{"translate": 0.06, "encoder_weight_standardization": false, "encoder_stem": "single", "encoder_avg_pool_shortcut": false, "text_encoder_fused_qkv": false, "batch_size": 512, "lr_schedule": "cosine"}
Rows from block 3 of the image encoder of a small contrastive image-text model, named by matrix and row number. Rows with one number belong to one channel. Each number is 128 + 24 x the weight over its row's rms, rounded and kept within 0 to 255. All counts start at 0. After the name is the row's rms in percent of the matrix's.
After each channel's rows are labels from the 100 images, of 14848, where the channel reaches its highest value: "colour at peak" is the nearest of a few named colours to the mean colour under the peak; "strongest on" is what is common among them. Only what is clearly more common there than usual is listed. The data: simulated telescope pictures of galaxies. In brackets: how many of the 100.
# convs0: first 3x3 conv (encoder.blocks.3.convs.0.weight, 144x144x3x3, each kernel summed), inputs 0-71
# convs1: second 3x3 conv (encoder.blocks.3.convs.1.weight, 144x144x3x3, transposed, each kernel summed), outputs 0-71

convs0.128 046 [135  40 144  94 160 158 104 140 129 144 112 156 131 143 132 126 159  91 143 141 131 128 102 241 141 124  87 132 152 111 150 129 159 134 147 140 132 116 141 117 115 134 124 112 110  97 106 146 113  94 131 128 162 109 126 121 168 127 127 108 146 104 139 132 121 125 141  95 121 124 164 140]
convs1.128 046 [118 111 115 132 110 110 128 134 111 161 142  97 131 104 104  97 152 140 161 158 126 121  88 169 139 135 146 151 105 175 113 112 171 126 130 117 141 103 127 158 117 114  88 126 154 131  91 139  88  86 116 151 179  92 151 128 129 140 142 143 118 130  96  92 151 104 124 131 142 122  80 113]
colour at peak: brown (41)
strongest on: star cluster (87); small (64)

convs0.15 071 [170 124 141 133 193 118 162 133 109 135 106 122 161 141 102 152 158 163 125 138 136 111 119 108  87 136 154 137  96 122  95 123 113  99 102 127 133  90 121 148  77 128 102 125 139 142 100 139 126 153 134 122 119 129 125 126 140 127 139 131 112 109 160 132 140 115 106 137  85 122 111 134]
convs1.15 067 [170 153 105 105 202 129 177 137 121 105 137 147 155 109 131 137 157 156 146 137 140 120 124 176 150 118 102 100 138 131 143 134 155 137 141 159 108 157 143 208  97 116 147  83 132 118 151 115 138 106 158 102 113 149 166 104 119 123 151 116 144 144 142 121 164 140 160 131 158 139 135 123]
colour at peak: grey (69)
strongest on: lensed arc (80); small (65)

convs0.113 085 [141 122 118  75 152  83 150 160  57 111 110 125 136 116 120 139 165 151 138  49 137 137 120 117  75 127 118  54 113  99 144 134  97 127 115 134  79 136 113 164 121  96 126 136 124 103 149 100  93 129  99 127  85 113 121 100 149 100 119 137 136 110 159 133 151 103 131 111 101 123 124  89]
convs1.113 057 [160 128 118 210 133 109 157 118  99 139 140 100 107 150 169 148 149 112 181 149 124 135 120 130 145 144 128  97 167 167 110 100 105  82 117 107 109 122 133 135 117 133 131 134 137 133 112 116 142  91 129 169 133 116 144 138 130 120 125 120 119 134 119 136 144 161 115 135 161  99 129 162]
colour at peak: grey (83)
strongest on: small (88); tilted (79); two-armed spiral (71); winding: anticlockwise outward (54)

convs0.118 051 [117 134 112  95 135 187 110 100 148 126 132 214 129 176 126 141 183  96 116 136 131 109 132 124 123 122 110 115 163 114 159 132 115  95 153 113 102 144 131  94 108 142 117 123 127 130 156 109  99 111 135 120 116  93  79  40 148 121  93 139 117 119 106 133 138 142 113  97 140 115 101 105]
convs1.118 061 [152 122 108 142 130 159 144 122 169 152 136 125 154 161  87 157  85 100 150 160 153 145 108 101 156 154 166 128 132 118 102 144  72 151  96  81 137  76 117  85 146 141 126 137 133 130 121 142 144 149 123 123 159 117 113  94 145 169  75 170 131 132 122 107 140 152 113 139 126 119 148 101]
colour at peak: grey (53); pink (43)
strongest on: round elliptical (99)

convs0.32 113 [145  93 122  91 161 129 147 128  98 132 109 157 149 128 118 117 174 160  91  57 116 104 133  73  92 132 120  68 137 102 145 114 109 120 119 127  72 131 117 116  67 108 128 107 112 125  99 131 129 102 121 133  91 131 127  94 134 106 106 124 113 115 144 134 126 103 114 126 111 118 118 121]
convs1.32 119 [199 125 136 139 145 152 145 162 152 136 166 104 162 169 175 133 107 133 188 167 138 144 102 174 172 128 118 118 123 168 154 155 155 101 118 127 126 125 116 169 131 122 119 133 150 135 103 165 119 113 109 140 136 114 135 130 148 163 141 129 117 155 123 119 162 124 162 137 132 105 133 157]
colour at peak: grey (96)
strongest on: small (90); tilted (83); two-armed spiral (76); winding: clockwise outward (51)

convs0.107 114 [144 162 147 144 100 121 135 144 102 121 150 126 119 113 116 135 119 130 131 104 129 120 115 129  42 125 120  87 129 133 140 105 111 113 108 136 129  79 121 125 121 133 121 109 132 153 112 120 113 122 133 148  81 131  72 174 129  88 164 123 138  16 143 134 161  71 113 121 113 126 127 148]
convs1.107 101 [132 147 118 105 164 124 129 118 146 167 110 128 138 120 115 146 127 109  82  86  99 132 120 110  95 114 115  73 137 122 131  95  61 145 123  83  95 123 144  79 145 118 125 136 108 114 120 131 132 134  99 108 111  97  79 117 115  94 123 110 123 108 103 116 125  84 127 123 136 123 135 135]
colour at peak: brown (32)
strongest on: irregular (100)

convs0.9 062 [128 125 119 136 134  84 127 145 105 128 113 120 115  17 128 119 125 119 105 126 117 139 123 147 115 107 121  81 148 128 183 119 164 142 146 102  94 121 126 146 136 121 135 149 137 108 144 136 150 117 128 150  92 141 112 106 131 123 136 116 135  79 132 128 138 104 151 120 119 121 144 113]
convs1.9 066 [131  88 121 100 110  91 127 111 105 132  81 111 120 113 113 123  83  90 126 116 119 118 132 146 154 129 113  82  93 130 103 118 137  73  97 107 133 106 148 129 122 123  82 125 110 147 100 135  94 120 145 130 160 116 125 125 122 128 135  98  85 135 159 127 153 160 120 133  85 157 126 124]
colour at peak: brown (35)
strongest on: irregular (54); barred spiral (34)

convs0.101 129 [ 95 105 125  81 112  82  92 131 124 116 121 149 123  49 126 114 126 137 129 133 115 122 134 150 132 132  99 141 124 155 102 126 154  90 119 141 118 110 119 158 139  79  75 122 145 128 103 129 114 104 142 172 131 113 142 120 106 125 123  93  88 133 144  91 138 136 117 122  74 121 116 126]
convs1.101 111 [146  94 117 106 130  99 143 132  93 123 137 119 138 141 128 118 156 139 130 158 129 100 149 148 145 146 134 161 129 185 112 162 184 119 134 161 144 150 161 177 137 124 144 127 131 128 148 121 114 157 124 130 153 103 169 112 161 140 164 125 120 129 147 104 146 146 125 123  87 162 163 132]
colour at peak: brown (36)
strongest on: edge-on disc (100); noisy (69)

convs0.18 057 [155 111 151  92 156  85 161 139 108 125 124 150 152 127 122  97 168 133 108  86 135 138 121 162  71 151 126 123 153  93 127 137 137 119 129 115  95  90 156 123  99 134 133 134 113 122 119 149 138 119 120 122 104  95 125 131 149 128 107 135 112 110 168 140 121 114  88 135 132 126 158 108]
convs1.18 048 [200 158 117 122 186  97 139 143 107 126 102 117 185 124 105 140 153 147 129 143 105  91 153 162 170 119 110 119 122 178 125 119 159 127 121 122  90 127 151 181 124 116 138 102 145 159 153  98 159 125 157 115 129 138 149  93 140 127 114 136 152 155 157 101 110 144 130  98 156 150 154 132]
colour at peak: grey (86)
strongest on: small (84); two-armed spiral (61); tilted (60); irregular (31)

convs0.112 076 [108 148 122 136 114 160  96 105 155 120 140 158 123 121 107 128 153 100 121 117 130 112 142 131 128 118 137 166 134 107  92 152 123 144 134 131 117 125 138  84 155 132 115 123 105 114 155 115 139 124 126 113 146 139 126 120 116 128 110 140 132 167  92 149 102 136 124 109 138 120 126 121]
convs1.112 093 [132 108 111 109 122 137 138 125 172 114 145  84 141 109 106 102  87  97 137 103 145 147  96 138 110 129 129 107 134 124 112  88  82 113 105 137 125 108 125 121 139  82 114 148 107 124 141 129 101 128  94 105 150 114 138 122 141 140  57 143  95 141 125  91 155 136 113 138 101  99 149 125]
colour at peak: pink (75); white (25)
strongest on: round elliptical (94)

convs0.1 188 [ 94 162 127 160  80 122  76 148 105 149 134 103 100 113 128 137 114 117 144 140 117  84 119 151 139 132 120 124 122 115  52 126 148 116 113 124 144  84 113 156 108 106 108 107 158 163  89 125 127 110 123 178 130 136 116 128  80 134 148  82  85 112 135 119 172 131 116 134 112 137 128 128]
convs1.1 195 [101 128 137 162  98 135 119 121 137 130 136 135  88 137 129 120  58 108 158 142 127 131 132 156 133 140 114 125 107 160 126 106 141 110  91 104 129 109 147 146 143 141  90 148 150 147 143 130  82 137 125 161 144 124 137 124 128 175 147 133  91 144 155 127 139 167 107 133  62 168 159 137]
colour at peak: brown (43)
strongest on: edge-on disc (98); noisy (61)

convs0.39 083 [ 90 101 149 110 115 146  95 110  98 149 115 123 136 140 135 125  83  87 103 155 138 155 168 142 145 153 130 159 152 169 129 121 174 178 147 153 126  51 176  96 112 152 177 110 137 130 157 161 184 126 162 106 107 163 130 160 104 114 131 114 130  86 124 141 124 122 135 108 156 130 129 158]
convs1.39 103 [136 121 122 117 134  57  82 155 110 106 122 114 127 100 114 108 107 180 143 127 131 149  94 114 125 120 109 131 110 138  94 147 118  62  85  94 105 160 135 164 143  90  72 171  86 139 123 105  88 116 107 134 140 116 127 103 164 159 129 138  66 164 157 131 135 143  89 151  76 115 139 136]
colour at peak: brown (75)
strongest on: star cluster (98); small (95)

convs0.46 136 [164 158 133  92 159  98 164 126  69 139 131  96 141 153 128 124 141 142 106  89 127 129  99 116  59 136 124  23 126 130 145  79 122 145 125 111  96 102 134 117  90 124 127  95 132 146 129 120 126 134 106 137  76 115  99 133 147  88 109 138 123  54 121 140 111  79 126  97 158 127 128 129]
convs1.46 151 [163 214 115 172 122 100 168 157 140 200 123 137 112 152 156 148 120  95  98 137  87 112 118 133 119 120 113 117 120 113 132 141 124 122 170  69 129 125 101 121 108 194 151  96 119 143 120 133 166 133  90 140 129 101 108 149 129 108 106 118 175  94  99 148 108  99 137 114 168 102 125 130]
colour at peak: grey (77)
strongest on: irregular (100); small (56)